config.toml
time_shift_ms = 50
input = "waveform_16khz"
vocab_size = 41
norm = "rmsnorm"
fused_qkv = true
qk_norm = false
subsampling = 2
layers = 8
width = 256
positions = "learned"
residual_init = "zero_last"
beta1 = 0.95
decay_fraction = 0.2
final_lr_fraction = 0.01
Rows from block 2 of a small CTC audio transcriber, named by matrix and row number. Rows with one number belong to one neuron. Each number is 500 + 40 x the weight over its row's rms, rounded and kept within 0 to 999. All counts start at 0. Numbers have three digits each. After the name is the row's rms in percent of the matrix's.
Before each neuron's rows are labels from the 100 clips, of 14976, where the neuron reaches its largest size: "strongest on" is what is common among them; "lies over" is the class under the peak. Only what is clearly more common there than usual is listed. The data: Morse code for random letters and digits, with fading, noise and interfering tones.
# gate: first MLP gate (model.blocks.2.ff1.gate.weight, 768x256), inputs 0-85
# fc1: first MLP up (model.blocks.2.ff1.fc1.weight, 768x256), inputs 0-85
# fc2: first MLP down (model.blocks.2.ff1.fc2.weight, 256x768, transposed), outputs 0-85

strongest on: the character "e"
lies over: gap
gate.219 030:515529592556495517509491543527476477494496473517531493453572487500531499472613483493451532628527514539560506462417509548508520470490512532581551442530469420540464489543541580487459485505571536549484492502539510491541552503419472452511445492534545507532527532
fc1.219 089:546468493462536551444474526516467547451528455558509462486445507540432530564503479481484555548511537495545465473562440523504587568534507472497471562522467448467453559496492470491495463490524526447505486540562486501492491457423530554521499499489451483523451492
fc2.219 092:539479502531507513474502505501565476545455441490505484513445464529545543483495472500488478487495610483543486501422537573495510535535474460470456514507501472536490553517466486466517427521531464468460485521542437514535511541450457536530495468430522533475464516

strongest on: speed: medium
lies over: gap
gate.391 031:468399390530583587442474459463469461589467516473503530524496550540559497497507573454516532555473497511503477518419451530486533505513505469485467461518539528568427504518469492440509459502465501500477596448475511520532527507569421459465539418522536534473465488
fc1.391 092:543471472487518397484545459488467537530512491478559541496525536521493468572491515486583554495535517542503515450467495505391536496480515507518518540551513556578471515515516480549493518463515451551473539603533526564547504503516463508501448484523486491544477513
fc2.391 090:470490489572470517517494576519504495528433521518517469561495507519488460508507552511557493493500508493505480538536549588450565492520536480500500550557468481590566542506435498551492551476454496548540551531453458479434460590514467516593472492428494525476452520

strongest on: the character "e"; speed: medium; first character: e
lies over: the character "e"
gate.502 032:496537502478454499420557525494514470446527514477511571598467488504440485490526495545534550519480486466558428479483583602486462470451512494545571495557466535507527502466494576563569411460495508541470505527464528515459440585441486503481479477430488495493561536
fc1.502 092:475468468455528410482417586463464491435449550535468519517488486479500425484488478506501532504507433374436474538477487408487540414476480460489482514475571514491494521469467519487496446608488475479505587482538445382473546453454539509471418540457517570508500470
fc2.502 096:525459470490515553526499397488433549461501468476457521492489517513500507511510496525471489523507550543474524544502496484512483512514474467522498484513581501501573461564532481515488569530465491451513536497548515483445549468550537476514483530524513508540584474

strongest on: quiet level
lies over: gap
gate.509 163:484534478503537503556509499466464480407523440468484503509495395485492459503490492506483416483523484488494483479557452490492518432486479427493414555495480505506474507405468528415463406496444395513486514491431442503490486477500474525514449445515517487390489457
fc1.509 114:473482465528482439485448539440447538524483493489492600489475506484465449493565465504543437475515483424526504481527506535576489469483473478489493598493483559550459515507482480509524465442473481455431503517478433493571511473465483483514497436544555439526476471
fc2.509 122:538418446531410481530478480475468510568509432505474415445524558532473462532543482551462481563499459493553485446503502475529500470534463469486490554457477588530534484497445533488444516519435465504522515425543434538515507483436484501531457409462446437556523488

strongest on: speed: medium
lies over: gap
gate.137 031:543481546551572542415477568485476597533498424484445434577545505491543540583434496501568433535495430497535533508532542507546388542562492527487536573496455512543462498509487474433506516469518572484569505526486571506483507494519518482400547534438568535502506519
fc1.137 092:487531524481480470487566500490627510466543524468578574511444472504518572514517442547517492508540552480488466549521468517527567477481535538454485543433561418472431467524518539462484456465519541481554512518510565478471486469482517523540494469487439585524465509
fc2.137 087:465533513462509505503556480501555474470505571493523504506456486456457474502498501476495534549507521521421561502487500454513477474461522489494533554566451483411475572532471587520538460507525588490496478512512651458535486515506492569568486506541523502436470499

strongest on: reverberation; the character "e"
lies over: gap
gate.541 032:547453527473524508541522543545531547501507486550463560495537467547515544557587526455445493506471478411478468522554511496478531527532485461455524550481445497362507474470469494469570541540536496486484448533497477522567497542497507502434553595537445469511542470
fc1.541 101:563492566474515569479522518551485483548536532544537509532534467454491497460483502498506540474525469456458499478522507525474507485510521498515531448550493471571478479564506610533490477452572484518496497538470470541451517507532466537485500590525422537600501526
fc2.541 092:421465426539504459513496489555566500538454505508531550578531444551495497518534480504472474517503591535549461480551500511446518470411497513454521467507476483420482496497521432444543419457561511497524471463497472521528473567482499595494523513483474499543502423

strongest on: pink noise
lies over: gap
gate.205 199:484511493524540485542516497456470512400530451490485498501480402487498468505501506500485420499499506479505503492546466494511515454487469430486409550485499500499483495390470502419479402491456379507482506486428450488500498478494461512506473438501511485375492460
fc1.205 104:575505496549512552487533518491479501519509500543573436589528508449472580484525533533526573481553532480472541541493473489462485496535439479522509438515488488538511444487570558525533507496563487521513469468529439522527466466449523507466469564525494459514502467
fc2.205 101:477557641486594515485498500479513488489455542501493577495472500441501491488457548495505564466512443516449459511499510584549480536602465461482506492559485491503546450456529418545532496521530603484466436641474564488482491455531571443482558519461511472494489527

strongest on: the character "e"
lies over: gap
gate.485 036:531550537515561522544523551481454510485518497553546501485495456541518569506530496483586555619501500497519490501479503486470483515553591488456475515517559509466470548502579526534560521534493508532449491440467588574529525479512537424551487495545561545394539518
fc1.485 100:548474472507492443610508579465464513524572471515474529498451477479509449483499483536519523544505529511561440470564459509581432500494478504528494469442533539516506579491467615538483501515596554519476478506508478557487514514484478439487480483513564508587574514
fc2.485 118:516466396509493487509455533554512500585517458491517505510498525543495509495484509500479531562517590469469584422512485467499492484464469472457496415480458508470441452471530510482496466445436511490548437434486530490522482481457482581510500455529447548529484483

strongest on: quiet level
lies over: gap
gate.169 151:476531477509528508551512471481474508411542444485493486522474410478493481503498504507475437490524495486498502482553444490512515445494484433495417547494480507506477519405452527413480414510447397496483484489417444487508488496503488529501462445516521494390493470
fc1.169 114:457445476520520461496460497480501503528510521471462583497508517482469457479575488507568381499484508474595464468498499514521394498444457541495491539522573562583467524505523409497490444507452446535526518511448429446502556482504476500533514445508438508561508491
fc2.169 115:514468416533415486526514486485474505585500389487481435468489563534479530543561486549493525575482490481561470452482505458511486451485516499514486591476507557519536539533460534460477485491461482503505496413507387535534502528431480541488499421489458435542488467

strongest on: speed: fast
lies over: gap
gate.664 041:504529491528523465526532534436557528529549482517533494488496464441452496534502546485464555473492532523421438483489527517408502407482530480505513463555485495499537526506415497520501503443518522542524584496563533486480510552519474528514508466423461480430431510
fc1.664 128:454488543503534520502450480551543469499472528509480461497593517545466495533478466544595547575453514472471557500472531522479564476527571485549524494537448447504586525462499551558500542471492486490502498556544525484454438526482487489495506518483483500472496548
fc2.664 136:480527437510555501538540478439455457486523463455474519549482485572528512567498533519489503482560601473517504502503451573512444433475454498545534532458625467469510498501532489477553467512507519549528512502446479516510493544518493480541520516514614551459440511

strongest on: speed: medium; reverberation; the character "e"
lies over: the character "e"
gate.16 034:572500460514483578454567476482555480470401451501529458491497476456552523431449490531551499450489429569516471483495524450447516479515542491553461475493511554498470406558487535452518515528465525592463523566549526445496482515469494548449522555490449581516493550
fc1.16 094:515485474559524555497527492453492500483454523468427658480458504450508540560491478493483490503484478533519510483486529507566480564494450499533527514458533464523407485479541410448485445450512490494541499545573446505538493477519553539549491433569589510520425486
fc2.16 107:490530539441526429540486531485454512531439475535526536583478460515461518485536497466448496472523537455509510493528488491509554443496478551507493484537526542454412525473426439447493419463536541535420426530510463496432476520507486569489514498525456533433506475

strongest on: quiet level
lies over: gap
gate.9 150:487512482521523496541505498480479500408535433470477500509464405480501492488494503516486415489505504474514507496564465489514521437474467423485434555486494512505477516395466512432468405494460394492483497484442423487484483489523494515511475429512520499394501451
fc1.9 107:515476507447475442517529501401534541531498459536492566469507534502483431492545436431526480538558491442540382463515483528564471522485456500507465557424479517575495482468424483481513443466500418497472503515520440470549539556497533502498531421483557490548469476
fc2.9 110:528482454522461485496508530471436512605447405502489454464514605512487511562536467513459518629475489526552471435496495498510498469524441501496478611455463520498590483516459538511465503479479487498515470458508456552487476500441471543489513452452496433542488491

strongest on: the character "e"; reverberation; first character: e
lies over: gap
gate.670 035:483524430499550517487479478480424492536508532518499481515452524486499561493529540520560499527477490434463536535525480482434546503546521562456523437598506497552568464472545486524483524508502509421513450491492488442560491480498566483502494541543518526479553453
fc1.670 091:494586560495542532509535534472455539557431516490458543509519548492493487468487536559529493486553511511401445454496442478440551480489507536525494513529519524534553492480439522537480534440572465522442512533496476527609522510423485475444495563566488496483556473
fc2.670 101:467558546529465521493549462543474484540447468492525468531531507501501580502558528476487501498539513482410518516497515364429512452479594524515539517609515475377575542558497427568536508469550537475481473567538476493462445564547492514530533471514428482476532501

strongest on: quiet level; speed: slow
lies over: gap
gate.642 034:450545502434520477511476528488505572481551548532471506510533495519539586490465461490494462540507471486518559494492469515515440508409532572507508530510506557481511547436493384430513502535536482465386493573545485555542526436532571444495515422500464479535505535
fc1.642 096:500531561496564547526501448522549495523525523538513522505522491445520519485440494529497520489510473472506514512493586491505476590549494488550546480506488458489513538574458538524576532527534431514441515517513488536468565450518439471469517528520487493450454502
fc2.642 094:483481450537469554531492547485480507497494503538467529563473501517519440496398533482429530414533518508482485486488531483468569489504476579489594515449496552485431496544570537550502483497558464517499499380462492471599501592557504463502461455509580481527477487

strongest on: reverberation
lies over: gap
gate.85 198:477522493514525491543519491479478501405509448484493488501486389501488470516496505499491431481491491489516491491537466500496524459489484443495416546504500509502473516387468522431468406492460391515487512475428444494481491485501468525523467451508529483375496467
fc1.85 099:542503509478461497484510510588588550490469529451494484501540475524531593516530393535487481541380502481463503541529536531505546524571496483499533518517494485440493498446475553562492513522525528495500468485484549515459429563500495494523560524503519527472517488
fc2.85 087:449580536427566544494548463493547499435494537503478586527460426478488548494513486480461532374492533505514460582510504531489555541541495477568552481523577475412395488469527486510535469504578525554517529488485603464471506528528462485518491522485523523461530521

strongest on: reverberation
lies over: gap
gate.335 197:487522480513524493545526493481481509410517460475477496511471399480500476511498506502493424488498486499508507493555441481499512450481470444490416540496492504512495507396475503428467402497476387499499501491421452486494494479498483511521476456513522505370493457
fc1.335 110:516536601499487551502543451517517510494458538531520400527543504538526571508447492497528552494522507558458585528557553481412478457556509476516566460501471519456578555501483576535469522568570530579515508448516515498481481492543456503503567546473590497438521538
fc2.335 104:476603584483587515489523532525587507485513548516504583559508439466520571497504519462526492459509482515489510537526512538485520522496522501521558507557523418413482558514515454499548444514581533529470513593478560486529478566574504489440535580488566548456469518

strongest on: the character "e"; speed: medium
lies over: gap
gate.490 033:565511523530488475486435525493540535534470501459481378497564509524472495468547537434505459474490518522521508527547583489527464542506538425476562427439564485504444484489488540459544481613467476540466489513525544423450489424487457462586529535469463481516485500
fc1.490 093:464469456522558453487452471506509449540522544550522506531543464564480515530478520505532560548554537464501476573481556533499423500511493554507512561544512491491513500512476493533495513540528542553496492577516504473453455465473484487485545524490553478475518570
fc2.490 086:505533538477507523482479500433505566500503506449578493477555495555497473480515446532455531535518469427503580512487463441515496497349570463434540561466475507431529532521474467588559594487450540502496448574397489481558495523496513490497500507527432552471567445

strongest on: pink noise
lies over: gap
gate.679 035:498486446548510497546498508508556532439450439456447533522521491487508550538506469532483466491534555479536464424510550493536446516505541462516551476488574462491466539482512484441433454485503539538488487459457476484530550488521518491530491401480514465490470541
fc1.679 096:505564565492534541495624545501522521498485458483439537502478452423511543474437474524545570540519505469485570525502490556514520503471492501530521511503494544504426506464506505564516436513428433474524478518511522569503497444539487541511499565550546507454478482
fc2.679 095:470422533507525551513418506473524538480542522493504468529453475447516485532483497529527522447552507455433555551427540593491492543432535486494575502522484509553524468524469547460507470584501472461502477465546482474465495525471600395441512485479528520578457517

strongest on: speed: fast
lies over: gap
gate.150 032:525503498495519434469458510497553500547581520554486564555541523445533458555504415510498530528546465472516480495552525545533534500459613548497486498474453544496455484550487421514562530444558538425557501562527534465503474494444464535537462486469519488540558481
fc1.150 087:525532503520508500471447499445522449515424538551519550523506556519497461446509583507472448481537497490531561507545520526481495476486478466479487496513444360531509503495513532503539513455479507525549497547469507471509516419492566490468586472496518573517489519
fc2.150 091:450547520530521503534574498489643429509546569508463520530486536467526465570528550435491489451532503519425527499433552469502449462506488488466571501553554483459498441508527537481465432497487550441530445569555519467509526465515483568507496542516478485508477505

strongest on: clipping
lies over: gap
gate.353 033:519467548445539534522417466495529557428518526455505541559589442489547561524516481519541511461451483468570549512533473486484481563456464507442509563572548436505537459511565504435498575573554473460473457479465475527445504528429467509463539509491530492553440532
fc1.353 100:443576535465548488483462516507555528577504519464588529455551538566568535549553487485504497478540454527536445461567492532569467496497493499437463489518465541492565476501526552477508481558530538503471447511462514514453501491473547458517524551553544500478473440
fc2.353 092:440472441469544521505555468464532461516472462533531558524505484480532544491498454537471501507484404524443431533469502489528573431555496542442510523495491498482462478518468464469448474515555435454503510520490501495526557530477560470544458544458465439485474515

strongest on: quiet level
lies over: gap
gate.695 142:497524476520520479538510493486480500415524443475482506508488400488500468485495500506475424501509493477505506494550470486508513429497471435482413559511490504508451512407448516437468420494454396498468521481434433490467480481500475515502467438517528522397503457
fc1.695 110:519455401459493486473474531477489559542518441537462500498498509517486495520493494414545450485524507509550441427505498456583439572432431475494486474456497526599457514510515428516491479528415491438494477444474460458547535505485440475454517428500495525534435522
fc2.695 109:540453427506432494523490509477469482615458423504462477411539585513465485524504491532479517616488463526542465399520469478522498482525444488478471581445468550537550482470485523487444469496456442489504476436519426513528495483453466555513467433505484438538512488

strongest on: speed: slow; quiet level; fading
lies over: gap
gate.627 033:488514534511441536454567539512521490508458534542471542455550480435489525522590486489544456451513526504465442508495471539502611526446452470440511465424479546549463472543479457528525484502503482496466552521558421527529516392519512452417502530534427535527587490
fc1.627 095:443492426541525544570476520455516477479488455533425516460529572519565416573494501534541444532590488490534545433489487435471504500417445504524503485528467504573393446520543490437521505501514474507510477496434463470503552550539417498471480478532500419508426424
fc2.627 094:488533516442498456464579526466481470494526421506513549531447471523526423486462484535477533473549536468443457522513483491497500557468466500448490457502564492500534392495618529554500453488466540556487485494477500464508498452479569429514511511511461571534511491

strongest on: clipping
lies over: gap
gate.140 034:485553526499521501459446488501535511501521532504499476492473462546512552532488539484591528517528542448484589472479501482450490473572518446487478460495506503463483449502477581496506527556423482483449498591517547473450515456522514550475509479441561511407451494
fc1.140 096:523488534537457454495517513522477492543517511536550508496475513508522477540434504507510558481546546543456537454483496424526506463464563513479397435496499401448458543517541533436523528437540504516471526572529569519574511427504534494487502530463494492596461439
fc2.140 095:484523589486492525492461517510491470571525517495499518462560536486504518509474524491502458566509435482486522552510503503509604464495473466503536492491502489456494496408542522523485478525467502510482516543525562511509511470520485474444481486497507525441476498

strongest on: the character "e"; first character: e
lies over: gap
gate.673 033:448492605503458574484478463475450531539506544516490514514505433449538533481454526501491539530426533576494516491428503591488474412546472505504487515479444495435553469519560426584551453497469509428464467509481450464485492476568546515471480524517428483455458491
fc1.673 094:525476556584549476534516455514429502518496529511509546529560504529586551513595479520460476434491409506538536519482473522502482490508445517483482576485543495547493450513431504478484472470492527489503545494487562487512485481493518400517505507507494440549390570
fc2.673 085:500526363470428549470524519443462487564475460489495525484472558469449468535455557500465494447561582523477471524473458504495457469524397456501524470537484469533523518438536456555455572483462421458570554502500480497469449437533486455538463507477520515486417499

strongest on: fading; speed: slow
lies over: gap
gate.454 033:466487582449557571503468561542423498449516534534480433475479522499569492504505580558517537452533520420526535539575467386556528439544476558493482489419485520489503539459417454515484528446532531478495529532502525527459592500477502452505572466501550518483420572
fc1.454 093:550516532502469577485436510432504503479494494573492422539564503466488491520451488448492545482514549479526415468572450380496529542497493590418474502566492478477450527522526514468543502440494478491511517468501531502583540443531498566531463504493497459460443492
fc2.454 091:515486524513498490529490549549457602502522591554468493492525493446533520525486542447500420560481473450480559495503514521549526505569475461477554491510526429502463492542464537509444492518522409487626455476442506527493533503489516500522501465537521545567524486

strongest on: speed: slow; fading
lies over: gap
gate.97 032:496571429573413469488519530482526524545579520512502425568524479522477486471535571489560508537486519578515486486432473433413493472459500513481500465476490582466480471550476360506505466446527546444487504452508471557569508452549481495529564535460464442493463494
fc1.97 101:527460460547541471491484554492482446464487554505543475420512487464491453461586524602500445479467512517528502452501519482534558458457379448471417562423504513542478490541488610550467526494482490569516484490475476504570477510491458563377509484572527463535535463
fc2.97 091:452537557567433541533529557489529502510442505480494535466485510446485460484568446528506458518527556500499539528546441459523607505474524536585496470481471523500418510433484455503483557475474617528502531455498569538524501418462495471409555480543463560453580510

strongest on: reverberation
lies over: gap
gate.573 032:474469481572480492500437498437452494513452516472475390528484508519491482576482551539523455435506518471542553527537471478517546527482443469504540545517478540475424546481520495504428461556480420428481487514503462457557477468526554433466540406466495458508516483
fc1.573 090:469502473467495523503480517493461497546512486541479487510476540481491516493420494480527457511533457514545452545527488499501547564446457519555426564450526448372518467523518485452513485463577444482550496624484433561476492510525537443488440520494522548448482469
fc2.573 088:520547577476491530464451540514406560471506498538500490528518480456480425442512531518530535505515443496424475463515488424513509519569512490527437541443471529449551434520555586557502503565466430486432413531473536501495518512539500544456508554493439558552461499

strongest on: fading; speed: slow; quiet level
lies over: gap
gate.194 034:441514520509413487470526520495517488517483494530500533448506463486517518586478481471544539479417443540487555516498440491483515462512529478535471571458524535397524453538513419537536537638484498512519540542517498553474459511504514505480556440453445509491494502
fc1.194 096:493508538446557460471473568500532513491458487472432507453422540503480438512540539563538453528518437483471500539439491542525507525453498509499414539524578546528466471473543468502508545505564515476512462464534482545567519595476525481462499425431537400502474488
fc2.194 088:529511472558442474468449478479577523509468562491542461494475515526484524555491473505560542470501520539459376505471513438498420491508504562549588462562562503490447511485541579528528514521469482439576508535537535456510451526525498439513529461494478499533490491

strongest on: fading; speed: fast
lies over: gap
gate.314 031:459526487449480506493566516490496484529562562533474463476512482465473504528495528478520483504501532585508466510493529493463561523446483507489500459582468516554439463469514567502500430446495488511504457515451444480526441523455532460486527507442484521477508489
fc1.314 087:532463488508540470470565541483568512561572527489551533457444511454523423517509494510477451505500459460505414507534477482534492544463422491485473522536566587535509428504446486513504473587537527524403510464429530507467534519522495498504498478509478492490444485
fc2.314 076:519464447459574421462479485574421498491528511470485538483467482447482438501481451512515476445460553482405453505493538428453536546534493490506427507541473493528515436500487450527482498570554520482468471536466592490505461392472607539431512488550521583507450493

strongest on: quiet level; speed: fast
lies over: gap
gate.79 060:492467533477553532510490498527487506462476493492458490449479464508495453493394465489500492516441545492567429444486493515523549585502538487476533504445525561567517478506470555519509514443552460444571455409481507504536452518400506427540448513460496463494545473
fc1.79 166:549540461470452522482533535472468532499544467503542536593500493518492569469588549490533453463604463521466573542551490473461448449477474472523491508549479479435458558459545466478523462528495502515444510549544480562520547503584518536512552472561545499511492528
fc2.79 227:546449558409486486507474438415413489463501477491484511527517488557518514437527552519404482409514479526463464500519474486501472368604460504505524541404526528553463511457419562492525462479487486569496560465512444547473543501515464452540512450469461545438535513

strongest on: the character "e"; reverberation
lies over: gap
gate.193 034:543454545459560487448517495438467545545467542494512494516439456439484510486492557486523563499543522474516505532535438543492489431553527549509477496536469452564541529553510498470499481484540418431481406526477528493476491474488510433494509486519469544514504466
fc1.193 095:550497479382538505520536442518444552528533519546472526489434550507495458472488581492456478464492508502444479505487575528431545571495540524470446511523596514513478496529551432492505544453531495525538487557506526431438519491583536434511494494559467482525541504
fc2.193 099:453567370563492425505477531521504458445550505475494548511523505531476410518463492484527480462515521536457530507503464522469510482498517505458579517496471493524607539472582502529476468489544540479510513496462504494399525488496511449448480496498540547474522561

strongest on: fading
lies over: gap
gate.120 036:517464395520529493582502513468444414461487529481488478511493474500492496455556501459444542483478518496496550335477518417496404502492469553500456415519494461543489490466465473528469557526564535503519475503514514487528442476493488538615523414472536521475483564
fc1.120 095:455479497456470527476454510545499497499539488544552502455555485430441500474471527488485541495568544515503479494470484463404507504539532544541524489489508446425565517455490554441509488464401428470454449454519488504582531466533483523425440525482499467512573488
fc2.120 092:491454445477521530490378487503486409490470536465502502478459540509528418493420572573522510519489474505520513435436466497574457477520478516538512545465476481562517445442500518495435498563515413450590502472496485497488490481404528493517496568511516490517539508

strongest on: speed: fast
lies over: gap
gate.423 034:591463456477508551477498520524465439545556524493496525521513439603529546542496569523431507410485522481501487537421525509489495496478481500502516521464456460577532491542493549545474523476510486452459502397555509543544547511530470488463476428534489490465525527
fc1.423 105:541501548495495498545500555489485500551422481488526411495533499490474478422474458505479505481423407512530438532496431515502558497546557525493483551558502531524598540482451547465463509402497468522543581364484489497477492470473462461572453606490477499506601491
fc2.423 101:493516539521477514493461464485573533524512528492531440522528461519498479475492471470497543517503473512514420502475563492514507438483523547500588345549488520454466448574442473501552513487467528442475462608566565502471444545503493470460516564479521482560467452